{"layer_scale_init": 0.01, "beta2": 0.999, "batch_size": 128}
Rows from block 3, named by matrix and row number. Rows with one number belong to one neuron. Each number is 128 + 32 x the weight over its row's rms, rounded and kept within 0 to 255. All counts start at 0. After the name is the row's rms in percent of the matrix's.
# fc1: MLP up (model.blocks.3.mlp.fc1.weight, 960x160), inputs 54-107
# fc2: MLP down (model.blocks.3.mlp.fc2.weight, 160x960, transposed), outputs 54-107
fc1.570 113 [ 97 115 121  98 111 118 144 156 115 141 129 206 114 162  97 156 133 138 142 155  79 106 113 145 108  96 134 104  93 123 117 172 154 143 146 144  99  87  95 124 126 125 154 126 142 152 226 138 120 158 146 145 151 137]
fc1.571 119 [120 145 110 112  97  71 113 135  99 112 147 116 174 175 104 209 110 142 139  93 112 101  90 112  34 148 119 152  96 119 179  96 134 111  78 156 141 195  99 144 103  92 126 203 102 152 142 112 149 122 132 106 157 153]
fc1.572 113 [132 135 162 133 123  97 146 162 187 105  88 121 134 171 170 125   0  90 134 127 111 141  93 123  94 123 120 132 107  48 113 123  44 181 140 157 104  69 157 107  61 114 117 102 117 120 130 117 138 100 122 141  89 132]
fc1.573 102 [169 141  67 102 111 161 123 108  83 142 141 118 145 118 143 151  98  94 138 144 144 115 124 113  92 144 102  72 126 103 112  56 162 132 143  64 143 110  99 159 135 103 192 137 115 119 201 119 152 120  76 132 127 127]
fc1.574 100 [121 154 117 132  76 149 124 117 129 154 180 209 155 110 147 153 111 142 146  70 118 124 133  91 119 101 176 128 111 102 152  50 175 149  72 112 139 116 154 161 143  98 163 139 161 177 137 139  98 186 120  93 110 190]
fc1.575 092 [133 123 118  90 103 122 169 104  97   0 127 181 135 105 180 127 132 163 166 101 100  47 165 154 115 102 148 181  64 169 123 150 152 178  80 118 143  86 113 112 118 116 137 172 128 141 192 110 132 160 126 105  76 126]
fc1.576 099 [150 126  83 194 138 180 180 117 204 132 113 110 139 119 116  95 111 162 132  51  79 155 133  90 107 148 132 140 103 154 106 127  44 140 109 144 105 163 169 168 174  63 112 105 113 186 172 138 103 119 145 141 121  97]
fc1.577 096 [129 145 120 131 133  78 101 109 163 132 206 153 190 100 103 146 134 123 120 114  64 109 165  97 108 110 110 118 118 132 155 148 138 109 149  86  91 167 131 162 112 109  97  69 108 100 129 132 105 105  92 167 126 134]
fc1.578 114 [107 118 116  49 176 107 134  46 123 119 130 120 100 119 175 104  69 193 137 102 139 127 138 139  71 121 120 127  81 192 115 183  98 122  87  97 147 128 152 190 167  63 108 118 102 162 150 105  51 173 127  86 203 175]
fc1.579 103 [121 135 175 142 133  83 122 153 108 131 120 109 136  96 123 211 174 140 119 176 151  67 144 149 104 148 121 139 125  66 121 140 111  80 101 127  79 172 155 144 129 151 149  97 108 169 107  91 197 176 118 121 104  51]
fc1.580 097 [186 186 152 127 122 129 141  24 152 142 175 170 155 157 139 141 109 108 130 114  85 124 183 118 166 116 134 121 103 125 135 123 168 124 159 120 135 114 110  88 173 134 118 141 145 170 151 135 143 129 113 165 111 154]
fc1.581 100 [159 154 122  98 103 100 128 145  96 117  70 118 113  98 166 142 130 145 132 109 134  95 100  79  33 152 150 210 107 146 140 133 159 102 137 131  94 122 132 132 113 133 119 177 130  95 155  80 123 155 151 152 105  91]
fc1.582 094 [138 134 114  86 145 146 208  83 130 101 130 167 149  89 135 101 135 134 170 123  63  65 194 136 103  95 176 161 120 109 130 122 108 110 171 142 139  87 145 154 127 113 119 141 128 128 170  86 103  61 123 132 169 127]
fc2.570 111 [131 151 152 114 145 155  74  78 132 131 116 116  63 112 137 133 116  86 138 156 121  90  89 143 169 203 121 147 106 138 145 121  89 121 149 137 131 109 121  95 105 163 109 137 130  77  55 136 127 129  99  83 154 201]
fc2.571 144 [100  89 140 121 134 152 135 124 115 141 140 118 132 168  62 140  36  59 119 146  56 113 124 118 151 130  85 119 187 108 178 154 164 206  73  63 150 106 152 125 115 125  64  83 116 141 208 166 147 139 124 156 158 130]
fc2.572 090 [137 128 135 119 169 198 114 142  95  73 141 137 187 116  88  92 158  85 114 117 134 136 124 110 127 102 151 125  92 134 100  82  78 175 131 123 126 118 182  18 133 138 146  98 125 156 138 131 125 119 157  88 122 149]
fc2.573 108 [113 106 124 137 141 158 154  73 154  67 190 138  91 122  74 141 111  68 159 156 168 105 139  96 116 144  96 158 124 172 198 130 150 163  98 185 117 137 124 117  99  92 131 135 156 108 107 102 101  99 100 176 149 121]
fc2.574 092 [130  89 162  95 169 156 151 119 153 159 108  75 120  98 163  73  92 109  67 116 185 115 161 161  60  79 151  83 123 135 143 202 138 113 100 156 146 142 139 115 187 158 129 154 124 109 136  71 116 132 184  83 167 158]
fc2.575 092 [131 133 175 125  90 152 149 161 126 103 103 153  40 170 145  61  79 165 199  96  93  59 149 155  98  93 171 104 152 121 159 148 125 132 108  61 122 109 144 121 185 186 120 160 124 139 107 123 154 111 122  69 104 113]
fc2.576 092 [123 113 171 136 129 124 120 164  95 174 109 134 163 125 189  81 134  97 155 156  98  86 160 108 116 147 174 168 116 167 139 167 133  85 189 159 155 178 180  12 194 110 133 133 124 111 104 166 139 184 182  74 189 107]
fc2.577 101 [ 48 172 151 133 142 160 140 145 124 126 112 143 144  65 182 117 140 139 147 147 104 107 129 129  82 132  87 154  80 164  99 164  67  88 138 172 119 135  99 131 111 186 144 107 185 105 132 121  76 138 141  82 117 121]
fc2.578 115 [ 97 156 119 210 100 173 114 110 125 164 115 123 116 208 102 122 111 108 101 131  97 109  82 122 127 131 129 154 135 208 100 132 166 149  79 110 193 144  45  95 120 202 140 123 124 115 144 127 158  77 161 147 142  65]
fc2.579 099 [ 84 110 121 150 170  84  61  91  81 125  99 143 104 115 120 117 137 135 191  96 146 143 146 135 103 187 115  97 129 141 141 154 159 112 151  74  81 123 138 116 181  80 175  54 170 141  83 184  86 157  97 162 155 141]
fc2.580 078 [115 124 120 116  95 117 153 173  92 143 124 149 113 138 131  94 136 122 129 130 124 126 171 163 120 121 142 118 147 139 162  72 163  80  98 103 174 120 105   0 113 104 154 152  76 146 138 126 116 100  66 118 128 148]
fc2.581 098 [149 113 120 174 103 100 115  91 165 151 130 135 116 178  93 100 108  83 138 156 129 155 125 115 161 125 170  74 150 130 120 146 155 170 138 135 110 182 124 125 124 127 107 155 168  76 137 137  74 157 111  68 143 202]
fc2.582 098 [157 116 151 113 146 153 113 160 145 152  83 175 128 149 129  96  86 101 163 178  63 143 151 124 178 135 122 125 105 148 149 171 168 144 147  85 107 131 124 117 168 121  69  89 180 136 182 129 157 154 116 101 177 145]